python train.py --model="contrastive image-text model" --tokenizer="word" --encoder_mlp_ratio=4 --text_encoder_bias="none" --epochs=11.3
Rows from block 9 of the image encoder of a small contrastive image-text model, named by matrix and row number. Rows with one number belong to one neuron. Each number is 50 + 12 x the weight over its row's rms, rounded and kept within 0 to 99. All counts start at 0.
After each neuron's rows are labels from the 100 images, of 14976, where the neuron reaches its highest value: "responds to" is what is common among them; "colour at peak" is the nearest of a few named colours to the mean colour under the peak. Only what is clearly more common there than usual is listed. The data: dead-leaves pictures: piles of overlapping shapes.
# fc1: MLP up (encoder.blocks.9.mlp.fc1.weight, 768x192), inputs 0-191
# fc2: MLP down (encoder.blocks.9.mlp.fc2.weight, 192x768, transposed), outputs 0-191

fc1.445:55 61 43 21 49 37 47 31 61 45 61 53 55 48 61 58 50 76 42 34 42 62 69 39 38 61 52 47 45 63 57 51 69 47 63 25 50 62 71 49 45 44 55 60 52 46 44 66 47 39 56 42 34 57 64 30 61 55 56 46 44 46 43 59 67 43 51 41 63 53 42 38 49 49 70 34 49 42 34 51 36 66 58 52 59 37 58 39 48 43 50 60 67 48 39 46 35 45 39 61 37 48 47 53 47 52 22 42 37 55 63 34 57 40 53 54 70 64 67 53 73 28 50 53 43 54 45 61 51 41 57 38 44 60 66 50 59 24 39 61 58 57 53 40 36 76 26 50 72 50 53 40 53 46 66 40 55 60 73 37 46 42 58 47 63 58 48 48 57 75 69 30 51 50 65 40 69 54 45 47 64 48 14 21 30 54 35 25 46 40 57 28
fc2.445:40 51 53 65 37 63 38 42 33 62 67 35 43 45 42 49 64 57 32 57 54 64 42 44 32 58 47 39 71 64 53 43 53 52 43 37 58 60 24 36 37 71 68 53 36 50 62 58 61 46 30 56 58 58 49 35 57 31 53 79 51 56 29 56 64 44 53 57 38 55 27 73 53 59 73 39 26 62 47 41 51 46 57 47 49 58 63 72 53 56 39 43 60 65 50 55 58 68 60 56 67 39 51 56 53 40 35 20 54 45 60 54 53 50 44 52 53 36 54 32 71 77 51 38 73 25 38 43 44 64 70 35 44 46 63 55 37 37 35 51 40 34 50 44 50 30 52 57 42 37 65 45 46 33 27 35 55 33 23 60 56 51 55 41 31 78 35 42 47 48 39 39 38 45 48 53 46 46 43 53 49 36 39 50 52 46 60 62 50 44 36 60
responds to: pastel
colour at peak: pink

fc1.567:26 78 56 69 32 54 61 46 51 38 38 56 59 57 50 43 65 41 57 53 66 78 66 49 40 48 61 64 52 48 50 36 39 44 60 55 53 48 51 55 62 53 41 46 38 51 52 62 39 51 57 43 37 54 43 37 58 48 50 45 81 48 42 33 65 52 47 74 29 44 30 64 47 32 40 53 51 33 36 51 27 58 52 43 73 36 34 56 57 33 53 69 67 43 49 51 40 32 67 48 58 64 48 40 57 56 66 56 49 66 53 62 67 54 50 47 63 51 55 63 57 79 53 49 66 41 57 47 39 41 62 51 52 42 54 55 63 61 61 44 25 41 61 31 82 79 56 57 39 46 40 58 80 50 48 41 64 46 69 46 44 42 34 41 48 65 66 44 54 62 45 52 43 61 33 49 55 64 51 42 57 38 50 25 70 61 33 74 55 45 42 37
fc2.567:56 41 77 34 39 60 39 51 39 41 45 59 54 65 27 50 54 56 54 51 50 42 40 44 41 59 50 49 61 60 65 51 48 79 42 57 47 28 59 48 42 34 58 54 38 61 23 80 34 60 64 48 67 69 63 55 57 62 67 39 38 38 48 30 43 56 49 46 34 31 31 47 54 44 33 66 61 47 53 65 68 65 49 09 54 51 32 40 46 29 40 48 58 34 50 44 45 42 30 48 47 41 46 40 60 61 65 69 60 65 58 42 42 37 48 42 56 47 53 51 68 62 59 44 62 64 51 58 54 57 53 59 49 29 53 58 46 58 35 50 52 56 72 39 56 42 39 46 46 52 74 49 44 49 38 52 73 55 34 67 62 63 52 52 45 30 79 29 46 39 37 60 54 65 51 61 47 41 46 42 64 31 56 45 33 76 50 33 45 56 63 40
responds to: dark; large pieces
colour at peak: black

fc1.234:65 33 49 56 48 55 58 43 60 68 53 59 74 66 68 36 47 52 47 50 57 60 19 49 51 68 50 48 56 64 49 71 61 64 45 75 58 31 46 47 47 55 37 70 62 47 49 34 63 42 36 56 33 54 49 59 65 44 62 29 35 57 51 41 55 45 40 46 38 58 56 41 51 27 49 54 29 35 60 61 21 42 35 48 66 37 52 55 58 46 41 48 52 30 28 50 78 53 55 60 43 62 69 44 48 48 55 36 54 62 67 74 74 66 41 50 69 59 35 57 43 54 54 61 54 50 55 68 51 76 37 47 51 59 66 52 64 41 55 60 52 55 52 45 52 55 36 55 57 44 44 67 46 35 45 59 51 51 37 52 30 41 62 65 49 50 72 52 47 53 37 15 45 47 29 45 34 63 70 57 20 50 53 53 48 62 41 69 63 44 49 36
fc2.234:37 59 56 49 64 53 49 53 53 58 40 46 35 58 46 87 49 41 55 61 66 52 40 50 56 61 45 45 67 52 61 53 40 68 47 44 23 69 47 44 56 47 57 70 36 58 58 23 37 49 39 58 49 32 57 47 35 51 53 49 68 44 55 46 69 57 35 58 97 57 26 55 28 61 46 48 51 46 45 54 53 36 48 51 53 49 50 43 47 57 65 49 50 48 59 30 46 42 49 50 56 62 54 38 56 56 46 25 52 35 48 56 27 36 68 56 45 54 27 56 45 36 44 25 56 54 47 63 54 47 39 55 58 69 45 48 25 71 59 36 26 75 55 45 53 70 25 57 50 47 36 61 54 46 31 57 46 40 41 51 46 44 31 51 80 55 44 56 64 44 72 41 46 38 55 55 53 48 50 37 46 81 43 54 74 67 43 51 35 59 50 51
responds to: pastel
colour at peak: grey

fc1.474:40 71 66 41 45 56 64 07 39 58 47 41 26 61 41 58 45 47 61 48 58 54 28 52 62 55 70 47 49 43 39 61 61 41 34 49 46 48 58 37 32 51 45 60 46 63 63 46 48 56 74 39 61 42 56 42 57 33 52 65 64 48 41 68 36 43 43 72 49 76 40 47 55 61 44 51 47 56 41 83 47 50 51 43 64 72 50 44 66 71 50 67 54 50 66 56 46 38 40 49 55 78 58 57 56 30 48 43 38 50 42 44 54 54 39 38 32 51 57 40 42 42 59 36 38 39 46 61 30 61 49 57 24 37 51 57 49 36 40 32 31 42 54 57 59 43 40 40 53 56 48 35 51 63 66 35 58 36 70 62 55 51 65 38 44 40 38 39 44 41 58 42 25 59 36 50 38 50 73 58 46 65 16 49 59 41 42 42 62 63 44 28
fc2.474:45 52 76 59 62 46 24 72 50 51 42 41 70 43 45 51 62 46 53 40 51 44 50 61 48 35 65 53 37 63 44 44 37 77 58 40 60 34 66 49 45 56 27 57 42 57 53 69 34 38 58 47 67 43 56 60 43 36 54 32 61 55 41 36 78 47 42 54 34 29 34 56 44 31 56 59 26 49 59 48 61 62 65 53 72 76 34 38 33 37 44 54 28 44 36 68 36 58 34 72 64 55 53 56 63 47 49 39 58 52 56 50 72 56 58 49 49 52 60 65 59 38 62 44 46 79 44 55 77 39 48 69 31 59 53 63 70 51 38 25 40 49 64 41 42 50 48 43 59 62 56 47 54 39 55 47 48 59 50 53 44 62 45 39 77 57 70 45 48 52 49 55 53 32 68 55 60 32 46 43 61 27 61 50 47 49 50 34 37 63 58 36
responds to: dark; large pieces
colour at peak: black

fc1.185:24 62 54 43 62 57 30 53 81 46 30 81 50 50 61 48 34 64 33 56 42 58 49 50 62 38 63 27 40 67 36 43 28 52 36 58 49 50 43 45 46 37 63 40 35 42 58 63 45 64 47 57 54 48 53 35 42 49 65 65 38 32 37 28 52 65 61 42 29 56 72 45 58 53 45 45 53 45 47 46 65 45 62 46 49 36 82 34 50 53 49 52 72 30 62 42 58 43 70 57 43 52 73 65 56 52 57 63 53 63 44 52 15 48 19 61 48 39 53 51 24 52 25 45 47 39 48 36 45 41 68 45 70 43 44 27 45 61 69 44 60 59 32 39 62 50 49 54 34 60 54 55 42 61 51 62 52 51 52 54 63 53 41 49 48 64 57 63 35 48 44 53 44 51 55 49 47 34 26 39 45 47 59 50 67 62 64 63 49 46 55 40
fc2.185:54 57 54 45 69 48 44 43 36 81 39 58 49 43 42 49 43 51 25 46 45 47 39 55 67 42 43 73 34 44 50 52 38 64 69 32 53 33 55 33 48 47 39 57 48 52 31 63 39 78 60 39 56 59 55 58 43 72 70 38 43 39 59 33 57 55 51 44 41 33 32 60 46 24 36 58 74 67 54 63 56 61 50 47 50 56 49 36 31 52 66 61 62 42 68 43 62 55 51 68 39 26 41 55 59 42 58 57 48 50 57 24 32 52 44 38 82 42 52 34 63 68 42 67 58 59 41 65 44 57 53 67 50 57 56 56 60 53 55 74 41 46 40 35 27 69 50 40 76 42 48 64 50 22 63 40 57 49 45 38 47 49 26 37 49 63 58 29 60 46 47 52 71 49 33 32 57 56 45 37 47 51 36 50 53 55 59 48 55 46 50 55
responds to: dark
colour at peak: black

fc1.381:54 52 65 53 49 53 39 43 48 66 38 40 61 37 47 50 62 52 41 69 43 36 44 42 43 69 46 37 45 63 61 65 55 42 40 60 70 48 53 53 65 54 39 56 42 24 36 45 41 68 64 52 67 58 53 47 70 82 86 45 48 50 56 44 52 56 55 67 64 69 57 59 60 56 59 54 40 45 64 52 35 60 66 42 58 46 53 42 45 42 50 46 77 49 48 45 74 55 39 71 64 27 53 54 53 51 63 61 37 69 23 66 42 47 48 65 27 19 41 66 42 52 59 55 40 48 57 37 46 61 48 48 74 63 52 43 59 45 48 42 40 44 70 58 47 45 67 34 58 57 37 57 49 38 67 56 38 30 68 70 63 49 47 54 69 38 54 62 43 35 39 50 35 28 43 43 65 71 68 38 70 51 51 70 53 53 62 35 44 47 45 49
fc2.381:61 50 42 49 49 57 53 52 24 38 56 37 66 38 61 32 42 48 46 54 70 40 51 49 50 49 40 54 40 60 22 54 65 38 54 57 72 58 56 51 55 28 43 58 46 34 28 50 30 69 43 53 47 37 60 53 70 59 37 35 46 48 55 43 57 24 35 54 33 50 47 34 63 50 52 53 37 57 40 45 61 63 38 49 49 45 44 38 33 45 44 39 60 63 44 51 58 44 41 50 30 35 57 38 23 52 53 48 65 60 39 35 46 67 41 52 52 59 32 64 45 46 69 58 61 58 59 36 39 48 65 55 53 36 47 82 40 44 38 66 46 20 68 63 52 55 42 56 23 46 61 36 33 70 45 48 63 44 35 19 49 51 35 62 34 60 45 63 45 58 45 57 54 32 58 52 30 62 34 49 35 39 49 79 44 69 72 40 44 42 59 40
responds to: large pieces; grey
colour at peak: grey

fc1.279:51 50 46 62 47 40 48 32 47 32 71 43 54 35 43 40 52 52 47 37 47 55 45 82 31 54 46 34 48 57 41 57 41 70 50 62 43 59 45 59 63 38 38 59 50 54 49 52 57 55 59 55 63 33 53 46 42 50 69 76 44 48 46 45 30 38 54 59 55 36 70 58 55 72 60 55 53 65 39 31 73 55 44 55 41 59 59 49 46 52 47 75 51 59 55 52 62 43 86 70 77 61 50 85 41 49 61 48 43 55 39 49 71 56 57 72 42 66 32 61 49 58 57 50 74 58 42 55 40 74 52 40 29 50 50 79 49 43 70 37 34 58 43 49 38 57 51 65 59 48 27 44 67 52 54 47 64 39 63 61 54 34 48 36 47 57 47 60 37 38 37 63 42 66 50 41 61 47 38 53 51 66 36 59 55 45 48 47 59 36 77 72
fc2.279:50 63 42 33 51 50 69 57 56 55 37 64 68 61 63 48 42 63 61 63 67 57 33 58 37 51 34 40 49 64 37 69 66 41 51 38 33 44 40 47 64 35 43 67 44 55 38 49 62 18 42 47 69 30 48 48 31 47 62 55 45 55 29 69 54 58 60 29 52 69 36 35 40 70 64 45 46 54 30 67 44 50 59 47 58 38 45 39 49 47 65 39 48 31 53 66 19 33 45 37 72 67 45 47 50 59 42 23 55 47 56 57 45 70 41 55 49 57 53 43 59 22 27 67 42 47 41 48 61 53 62 60 45 74 44 52 66 63 45 48 43 50 47 66 45 65 67 41 46 48 54 64 26 46 24 55 51 62 55 44 41 54 52 64 50 53 67 54 50 67 50 53 51 35 68 45 65 53 53 56 74 52 47 39 52 65 42 46 36 18 44 46
responds to: large pieces; cool; vivid
colour at peak: blue

fc1.755:54 45 37 73 64 42 57 45 63 53 45 46 51 41 67 49 59 61 51 52 67 59 64 44 65 70 57 56 36 29 67 45 60 38 54 50 47 48 47 59 52 30 54 41 35 58 52 40 50 48 56 37 66 73 44 50 56 50 60 45 78 57 47 48 47 20 65 45 64 49 43 47 48 62 31 31 60 49 62 53 61 55 49 41 67 43 44 57 67 29 69 42 31 50 44 47 70 44 54 49 60 50 51 54 62 45 46 56 43 29 54 52 30 63 46 63 52 55 71 49 57 69 83 55 61 34 52 49 26 42 57 46 47 35 38 41 41 59 21 46 43 52 31 67 58 69 30 72 48 65 59 47 34 43 55 53 53 33 48 73 53 70 66 51 54 55 33 60 51 58 38 37 64 63 35 50 46 47 69 53 89 38 39 78 34 48 45 46 45 56 55 54
fc2.755:37 67 68 37 53 51 51 54 42 31 56 71 35 54 50 41 45 60 64 34 43 48 73 54 60 78 43 68 24 45 38 41 46 43 52 29 58 57 39 41 64 66 55 49 64 50 32 30 40 51 37 51 43 41 36 59 44 47 26 80 39 45 47 45 48 41 45 65 60 38 55 37 54 58 38 53 45 45 57 49 52 52 46 59 32 46 53 44 32 40 47 28 65 57 63 59 41 54 44 46 62 58 34 43 41 66 23 50 41 70 54 59 71 62 53 52 53 56 49 52 47 48 32 66 55 48 55 65 42 50 45 87 59 53 50 64 63 35 61 55 53 31 50 74 65 61 56 27 48 45 65 44 45 60 48 49 28 43 49 57 42 25 73 50 55 24 55 56 46 60 42 46 51 38 46 59 88 47 58 55 61 42 38 57 26 36 56 45 39 59 49 62
responds to: pastel; shaded; large pieces
colour at peak: pink

fc1.110:26 66 24 69 45 50 58 51 47 48 58 37 46 39 37 43 81 67 47 31 46 51 55 63 69 57 49 54 72 48 62 54 46 54 59 43 49 51 55 69 41 34 53 54 62 42 30 42 55 68 46 29 51 55 47 46 50 37 44 57 28 72 58 58 62 57 38 44 37 28 48 58 48 66 49 43 50 39 53 42 48 60 41 59 54 64 68 40 38 55 40 49 68 75 53 53 59 47 79 59 42 28 60 44 27 21 52 62 44 34 44 35 53 57 55 61 67 53 66 47 61 66 53 45 41 50 51 56 39 58 44 49 56 47 46 57 64 61 43 33 38 47 50 47 29 22 66 62 42 59 37 62 48 54 70 47 71 31 45 67 41 50 59 34 46 55 68 52 19 59 58 39 48 56 47 35 53 51 52 38 46 34 47 60 40 29 46 50 64 44 46 17
fc2.110:42 41 29 41 47 43 35 55 54 57 48 33 68 48 51 31 55 57 32 47 44 47 43 38 73 50 47 62 42 39 38 44 54 57 51 50 23 36 27 49 44 42 32 71 44 60 47 36 49 46 57 67 66 40 56 68 68 32 64 69 54 51 57 73 55 57 54 54 47 66 32 44 50 65 59 46 34 52 49 53 34 36 46 45 39 27 50 49 52 67 67 53 59 55 50 44 52 57 53 61 45 58 53 70 45 43 62 46 57 52 59 44 34 57 38 59 60 56 54 43 56 50 77 59 66 20 63 45 47 60 26 34 23 45 48 57 61 49 61 23 45 48 45 60 31 43 44 70 42 64 38 74 57 64 50 25 54 63 37 52 78 42 46 80 41 55 65 54 35 62 63 58 47 30 24 49 45 49 60 52 67 53 51 33 58 61 40 62 51 54 61 44
responds to: large pieces; grey
colour at peak: grey

fc1.57:54 48 54 63 49 35 33 59 37 37 55 69 53 63 59 29 43 32 44 61 53 59 66 52 62 41 61 45 53 68 47 40 52 52 61 43 46 54 48 38 47 57 60 71 55 52 50 54 17 55 46 74 34 50 42 51 58 49 71 34 54 55 49 52 53 54 37 74 47 35 41 65 46 61 52 56 64 39 48 63 47 46 71 57 54 37 51 51 44 54 54 56 40 60 37 54 55 45 51 42 49 37 55 53 41 42 48 62 50 71 39 39 42 42 38 38 57 72 44 50 48 42 69 63 43 41 79 42 55 30 51 51 34 43 58 55 46 47 47 68 55 69 39 74 60 75 34 61 23 62 27 47 54 48 53 56 78 52 69 40 68 51 34 39 66 68 39 77 60 51 53 75 65 48 55 73 60 73 79 45 46 51 49 50 64 75 49 59 49 58 69 62
fc2.57:54 42 47 39 46 54 58 44 41 36 60 64 59 58 56 58 66 64 29 48 60 30 44 80 49 54 41 48 43 35 51 54 64 54 54 44 46 37 63 39 74 41 56 47 59 54 37 77 58 61 35 34 32 37 64 28 35 63 67 48 57 48 31 44 50 27 56 65 34 55 41 41 65 72 36 44 47 56 48 56 58 52 56 22 40 50 55 38 42 52 46 50 31 38 42 51 44 19 31 42 31 64 35 52 58 76 49 52 61 50 50 46 66 47 54 64 58 60 61 54 55 44 33 52 57 51 51 67 44 35 36 60 62 51 48 59 73 52 52 51 45 34 66 48 54 42 70 31 58 59 61 53 64 27 42 42 49 49 44 59 54 78 55 38 50 84 46 49 46 44 71 53 56 60 82 52 52 43 48 32 57 58 53 52 28 53 59 50 39 24 50 42
responds to: dark
colour at peak: black

fc1.487:53 65 53 56 39 54 50 55 36 49 61 64 51 36 50 63 62 48 40 28 49 62 59 45 47 59 63 44 42 36 53 65 71 32 53 33 61 55 67 42 27 51 59 44 34 38 55 40 65 61 61 47 64 32 44 58 55 48 68 73 58 81 50 34 56 18 47 36 33 53 80 49 37 49 43 47 61 26 40 58 67 63 40 67 32 34 48 47 31 49 43 50 33 53 53 39 61 49 29 45 50 73 40 37 48 64 52 60 36 63 60 59 38 46 52 38 36 46 50 53 40 57 59 31 39 59 39 35 72 42 71 56 45 60 45 53 50 53 65 28 58 18 61 56 46 42 36 70 46 52 46 36 62 52 50 49 71 50 47 41 50 55 61 64 54 46 62 69 54 40 58 42 67 56 61 62 57 41 45 72 63 53 59 50 71 49 51 71 48 70 44 47
fc2.487:53 55 39 65 55 35 50 56 65 35 56 52 55 68 44 54 58 37 46 52 27 49 38 59 74 55 25 55 65 40 49 45 42 67 55 53 58 23 44 51 36 62 59 56 28 69 57 62 57 64 49 74 70 37 67 52 52 38 45 40 59 54 33 49 38 64 48 43 39 42 36 55 46 53 65 54 61 63 57 50 34 77 60 80 54 59 49 51 34 47 48 58 68 42 63 47 68 62 44 58 42 37 50 33 51 40 46 43 44 74 50 43 66 51 60 54 60 49 57 38 64 52 64 63 56 78 32 66 45 50 40 60 67 53 30 46 44 59 56 56 15 38 63 49 47 54 27 41 53 48 42 46 49 49 57 62 55 46 39 45 29 56 58 59 61 50 60 66 61 48 62 49 18 72 59 65 76 54 40 51 41 65 68 36 45 64 41 53 42 31 48 60
responds to: dark
colour at peak: black

fc1.266:71 48 54 49 57 52 55 62 38 46 57 53 47 67 59 64 59 54 30 50 73 53 37 61 63 51 95 53 62 25 38 58 55 48 55 55 47 28 73 40 66 64 78 59 33 56 39 41 43 53 32 59 43 61 49 37 39 36 62 66 40 51 45 31 30 43 36 74 57 68 55 47 78 39 54 55 38 56 54 49 37 59 49 41 57 32 51 45 56 53 30 53 35 46 43 59 51 35 59 41 47 43 78 55 52 55 62 62 49 53 29 59 30 49 50 54 60 35 44 63 40 55 53 47 45 58 44 56 44 29 67 19 64 63 53 53 78 29 50 42 45 47 27 52 36 60 61 57 68 41 56 70 57 49 60 54 46 43 41 60 71 45 38 51 49 46 57 22 44 63 58 40 55 60 40 42 37 45 45 47 46 33 51 47 53 63 47 47 56 38 47 57
fc2.266:38 47 48 56 58 66 50 67 49 43 54 57 65 39 58 34 56 64 45 46 54 54 56 60 47 60 47 46 28 55 53 54 55 46 42 46 44 47 61 48 43 53 57 50 20 76 50 75 52 58 55 63 52 35 62 44 53 31 58 40 59 47 44 45 73 53 71 61 40 56 17 46 57 55 33 43 56 64 46 60 50 49 52 48 40 56 70 45 56 36 26 36 47 55 56 66 28 46 30 55 45 38 46 50 75 47 48 66 51 55 66 46 22 57 46 54 75 41 53 44 63 29 66 51 65 70 65 49 46 60 50 55 52 47 59 54 81 68 56 47 44 62 82 60 51 44 31 47 51 54 56 47 53 62 59 60 56 50 25 58 56 56 38 76 48 70 64 46 47 51 69 48 45 55 50 50 86 27 42 30 58 25 34 34 37 55 39 41 57 56 64 42
responds to: pastel; mixed sizes
colour at peak: pink

fc1.425:43 53 38 72 65 61 50 22 36 26 40 44 50 37 36 38 55 44 51 37 54 58 43 41 72 28 49 58 47 49 32 33 57 57 30 53 53 46 46 42 63 53 59 56 46 63 43 20 51 58 55 58 48 43 40 28 61 48 60 36 52 43 48 60 64 43 56 64 40 85 59 44 51 69 47 26 63 40 22 58 42 48 69 68 48 57 47 51 49 69 47 48 37 47 46 34 56 46 51 45 61 68 69 66 46 40 44 45 70 51 34 64 59 49 48 46 42 45 46 59 67 57 33 78 57 49 47 47 46 54 51 41 36 51 41 65 66 52 62 82 41 30 45 50 39 37 44 30 42 70 53 52 75 23 57 46 37 40 44 35 41 35 39 55 50 42 47 43 28 60 50 51 36 41 61 44 33 61 78 46 51 49 33 71 50 49 52 50 43 49 44 41
fc2.425:61 39 50 54 63 57 53 55 35 50 45 43 70 57 29 53 58 60 68 58 50 53 55 49 42 52 57 55 20 44 43 51 46 52 63 38 33 64 53 30 38 34 37 44 47 44 36 43 36 56 26 57 61 42 57 44 46 44 53 36 60 52 36 57 45 21 66 52 44 43 57 51 69 52 31 52 56 36 35 38 57 41 65 50 28 42 54 64 58 59 56 47 57 50 31 41 36 49 60 39 33 39 33 67 34 55 53 71 47 56 62 51 63 40 45 30 37 46 43 31 53 83 46 66 63 54 47 57 32 26 61 62 61 56 68 55 37 50 44 69 58 46 39 46 49 51 46 79 60 51 45 41 36 60 43 61 55 38 45 50 42 42 53 20 50 65 50 51 40 36 51 62 62 29 40 44 68 30 65 55 68 45 56 35 35 45 04 58 40 38 49 52
responds to: dark; large pieces
colour at peak: black

fc1.246:64 47 58 64 43 63 47 67 55 68 37 56 34 58 39 39 61 47 74 51 47 65 49 43 39 64 54 44 47 29 50 41 24 70 51 56 27 44 39 48 60 41 44 36 43 43 75 42 59 47 52 37 32 50 68 38 66 38 40 53 35 44 50 60 46 65 52 44 44 49 58 46 60 36 29 21 39 43 63 54 41 68 51 54 38 45 52 49 57 60 62 28 67 42 50 42 58 34 80 50 50 26 59 43 51 67 37 32 49 54 21 64 56 52 49 76 34 49 48 48 68 69 38 75 56 40 48 61 46 40 44 36 60 38 48 47 39 64 54 52 64 53 40 38 45 58 60 71 39 49 44 47 81 43 50 48 56 52 63 43 47 36 48 57 46 53 52 53 31 53 38 38 37 38 60 25 41 65 35 19 46 70 56 50 66 45 47 55 37 32 40 46
fc2.246:59 54 54 67 70 61 37 55 59 39 30 66 68 63 50 24 39 63 39 07 41 46 63 43 24 32 47 33 55 45 56 62 65 35 64 52 72 45 53 56 39 34 41 42 48 53 66 54 53 50 45 50 26 48 56 42 77 48 20 56 51 50 48 64 49 61 57 17 58 49 71 47 52 56 32 53 65 37 67 40 54 48 51 45 48 38 70 48 75 41 54 27 64 41 49 51 44 54 50 46 45 42 51 53 26 45 60 50 56 44 62 59 32 64 47 33 34 41 63 49 38 62 42 54 59 56 34 52 30 57 43 42 56 34 64 65 36 48 38 46 62 61 51 25 39 48 49 54 46 58 52 60 38 53 56 38 46 59 41 61 56 45 38 56 52 52 59 33 43 37 55 43 21 57 50 22 48 47 47 37 47 67 45 40 45 63 51 65 54 71 57 42
responds to: large pieces; earthy
colour at peak: brown

fc1.22:60 60 53 60 53 49 76 44 57 45 70 48 56 54 51 61 54 53 56 60 44 55 56 50 51 72 58 66 25 59 49 58 49 38 60 39 66 59 75 61 43 71 71 53 50 53 35 32 54 45 74 57 57 58 61 53 39 32 69 51 48 57 58 59 54 43 59 65 74 43 39 77 34 49 46 30 38 63 66 61 47 46 55 56 60 47 55 49 40 47 61 25 58 53 48 69 47 48 53 45 52 59 53 51 37 33 45 54 30 43 33 55 70 42 50 44 68 44 68 41 42 48 58 71 47 61 47 50 58 55 54 44 40 59 37 35 57 34 45 33 40 35 22 54 56 65 80 49 59 47 32 51 65 51 28 58 38 39 29 36 42 31 54 34 70 35 49 22 63 55 64 40 43 42 68 58 43 45 28 55 44 36 44 70 68 35 51 56 56 34 67 50
fc2.22:42 53 50 38 59 51 54 58 76 46 56 55 68 23 59 43 50 60 54 62 65 45 64 51 49 40 57 43 37 53 57 44 67 41 53 37 53 52 54 59 61 41 56 48 47 48 56 61 47 48 43 60 31 48 47 60 70 34 44 29 42 40 62 15 46 50 52 48 51 43 75 64 58 38 39 57 51 71 43 56 59 41 61 38 59 34 49 38 39 48 63 42 52 56 53 73 31 53 23 56 42 62 38 40 51 46 55 66 50 73 51 63 66 47 61 69 95 46 42 57 51 48 61 58 37 27 44 67 57 47 54 47 25 45 39 49 50 58 43 59 41 55 62 56 53 65 29 39 51 37 53 50 56 60 73 77 70 43 47 53 49 68 47 39 38 38 56 57 49 58 57 56 38 53 59 61 72 48 58 24 60 59 32 25 55 29 33 61 57 61 66 68
responds to: dark
colour at peak: black

fc1.62:37 47 44 33 44 43 44 56 46 42 68 34 53 65 39 37 49 51 49 80 32 45 54 42 51 49 57 34 63 66 52 66 46 61 59 34 44 37 51 58 22 35 53 40 47 62 52 34 44 51 56 76 40 49 28 40 51 62 65 48 56 74 57 64 52 51 55 65 47 31 32 60 50 46 50 44 35 38 53 39 49 49 37 58 33 25 61 46 58 58 42 58 54 60 73 72 58 47 41 50 57 64 48 28 46 39 41 60 29 74 64 73 46 37 46 59 69 68 64 65 54 46 46 46 65 32 55 38 46 35 53 29 41 43 65 68 28 60 53 48 44 57 44 44 37 71 29 52 46 71 57 58 32 61 61 21 65 38 32 50 67 58 47 40 55 43 33 51 43 60 31 65 35 50 58 33 46 36 60 58 54 61 54 41 60 57 50 31 61 49 52 44
fc2.62:30 42 34 44 63 40 40 48 41 46 54 49 28 75 42 53 52 54 48 44 79 56 39 60 51 40 40 45 52 77 57 54 48 47 33 29 55 55 44 69 53 54 40 32 30 59 68 53 46 33 53 38 49 60 33 71 47 27 53 60 73 66 47 42 66 44 50 46 46 43 36 33 31 25 42 54 12 47 59 68 51 74 56 46 40 47 38 36 34 40 57 46 36 43 66 48 58 44 39 62 54 69 53 61 63 55 29 46 46 68 64 34 39 64 40 61 50 67 40 70 61 47 46 61 57 36 47 46 61 48 61 57 52 52 37 43 59 65 60 67 59 77 35 22 41 55 42 36 70 55 48 60 57 46 29 50 47 49 65 46 27 37 48 44 54 60 56 63 75 46 55 50 43 35 57 66 53 51 47 46 67 52 56 43 52 48 47 57 42 33 54 41
responds to: pastel; dark
colour at peak: pink